A small class-conditioned image diffusion model, trained from scratch.
Training: adamw at rate 0.0023, 8600 steps.
Data: trained on histories of elementary cellular automata, time running down, 147500 training examples, 14.9 epochs.
Rows from block 3 of a small class-conditioned image diffusion model, named by matrix and row number. Rows with one number belong to one neuron. Each number is 128 + 32 x the weight over its row's rms, rounded and kept within 0 to 255. All counts start at 0. Numbers have three digits each.
After each neuron's rows are labels from the 100 images, of 14848 (inputs lightly noised), where the neuron reaches its largest size: "colour at peak" is the nearest of a few named colours to the mean colour under the peak; "strongest on" is what is common among them. Only what is clearly more common there than usual is listed. The data: histories of elementary cellular automata, time running down.
# gate: MLP gate (model.blocks.3.mlp.gate.weight, 768x192), inputs 0-95
# fc1: MLP up (model.blocks.3.mlp.fc1.weight, 768x192), inputs 0-95
# fc2: MLP down (model.blocks.3.mlp.fc2.weight, 192x768, transposed), outputs 0-95

gate.584:084164201108182093103075189165111142094116142146156143166115127127109091142108101109154115130157125119150106167114187099133108137118130190067158110176066153161121124103130113132130143103166154117095128046189154084138100172079134152094084149133125123134167102111121121085130187113155134110
fc1.584:091165100136097085142161167134144124131188202103165174137210119113135143054092164160104103114149073154131080129100226130115073105109138166111179180086121095115132151105152101115102132138163165155116152112157166140064117061137147112090142129121145136143165109131119152069164173152212096087
fc2.584:131174147081158170092179087082124121203142116134113096127109125120175067111108019110123127115156106100130172159062127154103150094152090136140142133094180131136095106104166103127122123140113111121173114121130176134125119119161102082142099167126171140111109100119097079124113179095153170085
colour at peak: black
strongest on: 100 turns on

gate.285:118193098121098136092137214153135121064179198164102196150144138139156067116101080111137096143129136057099123146094127117134120088148107137130101128050109161173096176116141106079092155125108130149104108099134127112137155187107053115111154146123132108116161152160110158175117187155101149150
fc1.285:176181127126123112188154112094164121156143109129065089110161091067126171087151143102151213094126147140117111094176075124090139137123111098148102141100135097119149035133118189144205129152136169144133141143080086150144107136142159142158160134147096110160133114083132201191118088122140137085
fc2.285:058154090098076140122138079074112138138125203152140133090162067107164043133142156102106120092134101136168112064169137182134092135136104066149123132106135116118139194116150172140165128141079128104115184105124160061136118148154169106112130138112127143142094129100074136161055112121152136122
colour at peak: black
strongest on: 001 turns on; 100 turns on; rule: rule 22

gate.483:116137145118124170162108166152152110152155082132112104097119153124095127102123151127129096106143192102146170183191148154145114130164164099140105014187126179149124125105141014126091122138087172131115107133146172136146168054159098133110150174078097145069143095093188125161136125094118126098
fc1.483:128121138119137174110110177224101166162063144133120116151117134185074165105146200057094131130112098118147112134088199147177157100144135148166109095112050121159132214084169156129150122142096150182120124108090111104159080120171084065119154204136185065067157107115146117090147118077100144137
fc2.483:096141079142120124111123128143147119120117095097092153149140068110126104098183173068144173097101062123134171146122116149127224170108118139143105087151139096121123121158104093128112154108141171164169119126105117085201123154045101124106187080116146181185107055134116083151126164141083107123
colour at peak: white
strongest on: 111 turns on; 000 turns on

gate.287:133102101130090124135126111187120059146133160135117085149138146173152121071123119157165140134140205155149094134107076173149110130171144132099141153091083176115118241148146184130140206148155227133103124169137174121168104143106085107117067136144153092138097161108133155062116135143137176098
fc1.287:159122141117143152144173106125086086171105080131134082105173110049093178167165181094111124092116105073114163146074151193086142125119147164161206142129194151128147135106115144140170116149105044139090135107124161143144128057139168166127130143135122163125144069119104154138111109076030107144
fc2.287:130199103108154116140084213132072140173167146120225156115139121134106120084132114170077166139107086128132083124204137132127102126118146142085133157112172090112125169102140080092167076136123169120088164145103134159094140113185052155109141141107117124126103197145168113119138072136113104136
colour at peak: black
strongest on: 001 turns on

gate.480:120131123108153142093080095100170128095157195130115137137185110168148181042126099043149157120106159180103069154102119162134145116130112114097143135134127131081101136168142172064119144071159182075125107101130132057066088092157140049133127125124137097126101103125124174086138114185187110101
fc1.480:150087128131107140175153190095083134198119106108100086118118141085101109179128154179111145109102078075130139138113171120159117189099129145199130196088134107184091115116103129174104078169102113209153125145163213159149194123073166190153142093131139176113149090135141131121128138082108143141
fc2.480:149113046129135142076139060170129119182126141123110160130156133103078134138122153122154152125173141078137144207184102145080159083143083075134122034154135126178097100125123125112126132116108066180157105132171045130118104117190075093136140130119096106157130099133097107127121124073162168102
colour at peak: white
strongest on: 111 turns on; 110 turns on; 011 turns on

gate.384:135152213096155090191120090183109107092132137089076181090119034147116116134103085136140149106107152174077144128081125129094063102145182163152120094140141121124104091097111012080181113170172145125136141176118220093168141095111113161105145134125118119158165154105156181157118092183102153123
fc1.384:076093128175162181118094156137128147167129169145141110132158089112113064141124108175107108121171061123151106139176183089079155099132168180087106166099111096119076150081130190151178106126105167110092130115115107130102134140136148052090110131113150146090083139137110066138134104151142081124
fc2.384:124089103075147150096180124144078114100119173080220136184152072080093143112113139092161125112134040129122095157114135072088122176121108097139116112074122143148095126081141099158198127115169109104142201126165131170097125150102151131133136119139147191110102163129091114098101169092169103138
colour at peak: black
strongest on: 100 turns on; 110 turns on

gate.666:137199100152092161096179181141119139184102158152100171159114154120142055072112140153173137146154123131195107079008125105089147126111144108077127156101123147147112110167121179101131119109169132136102084176126180130085084114132120120124162137102148088072105200126168118135122181150124139129
fc1.666:164099101116145077145110091144146097150132126121130123133199081093181201148117095066110132135081086086150074145178108098156148165154102113100166107099094124091143153119162146129097119154071063130123128049145017142144159165139116141178157062159102147154136081200128131158113085155162172114
fc2.666:121138135130131078118088114135127123142146134131137132156107106142126113134146120084091107107112173177138173108205117044113163088166096164124148116102069129121138103109163143147146162129119120144136037184148112142135143128128113139141152149100166116127128203147193090124098112152208123151
colour at peak: black
strongest on: 110 turns on; 011 turns on

gate.193:042162140126135114205098152166150113142129152096168139115127064101110147128123133093110120131095185121097112126195196109174093113167144154145144138117199126161126075194098133119096128090123190098178142116077211098098189112104047114132084134103104107124118079138092131136119085167164154116
fc1.193:184101157136155119131137151177064136108111116122147070120081195135109064158155116092191121106151086152096114152131121193178115170046137146180116103127191125109143062113123085121123150143113118142115120167170173099160092181100139164100111138099164158142112183103137134084135135076105097139
fc2.193:135100119126130154119066089142134108233132094086122144145105190116128109162140095071125153137148168118170231138163147110119177071163116145138149166119146110159156121126144067149090169122158147103149061172119112166084102150136117124123106157122120097129163107144133119096106163175153137123
colour at peak: black
strongest on: 100 turns on

gate.106:161160079130160139099082095149160120061126129141119125061159101116139170071097106147125069070100174138132049107164103159195118099157101094133116110075111117090118119153148128124112141086097159115143062114127144078141131076067135119089157129117132143099117150119209125086170112134177093100
fc1.106:147110128193114128133183173188122157090076141131093109104155136133158084101153074204139146118091191068095188102120149116071176189150128126138129144147159123141142065155148118126097133110146084174150165109099245146108141152135137091114135141128126195122134093144125136120130138097117104146
fc2.106:150206106134131110109127143158099102108187119075160150122134153101114192166122149114120076153157157136118135058109102155116084069133122148125128142129098104131161135158150140127090126082170083157154114054169047116102130136105108134101116136184109110166155113137118130105120122119165164152
colour at peak: white
strongest on: 111 turns on

gate.619:075169091120110150142094195191114137114153121140151119155075100133096148085109125106133110127134171118110109138114193181073124129147143151132158105157107094167112184132120067114131177076170116122084157112148178111093126074112164093115113165128166173126185101140146146098151107105104145139
fc1.619:193152124138133095099174112079118093165117059176155106129168077143126150164069148135199135160141120088079157101137081103114150145145144119126122069192125159124141134102122140095075111114092079137149127146121098186144140109139154139154143118138128062177071164118120134148093116093102180157
fc2.619:039189149134119104177093142125131137073122077170140120148137104138083139145132128110108114168100167167139134091131198127119151173144154135103130100144058093150158157097083138129120184154156150134124088141131103121121116075143143131130210152160157128168137158128138088142139092166133147151
colour at peak: black
strongest on: 100 turns on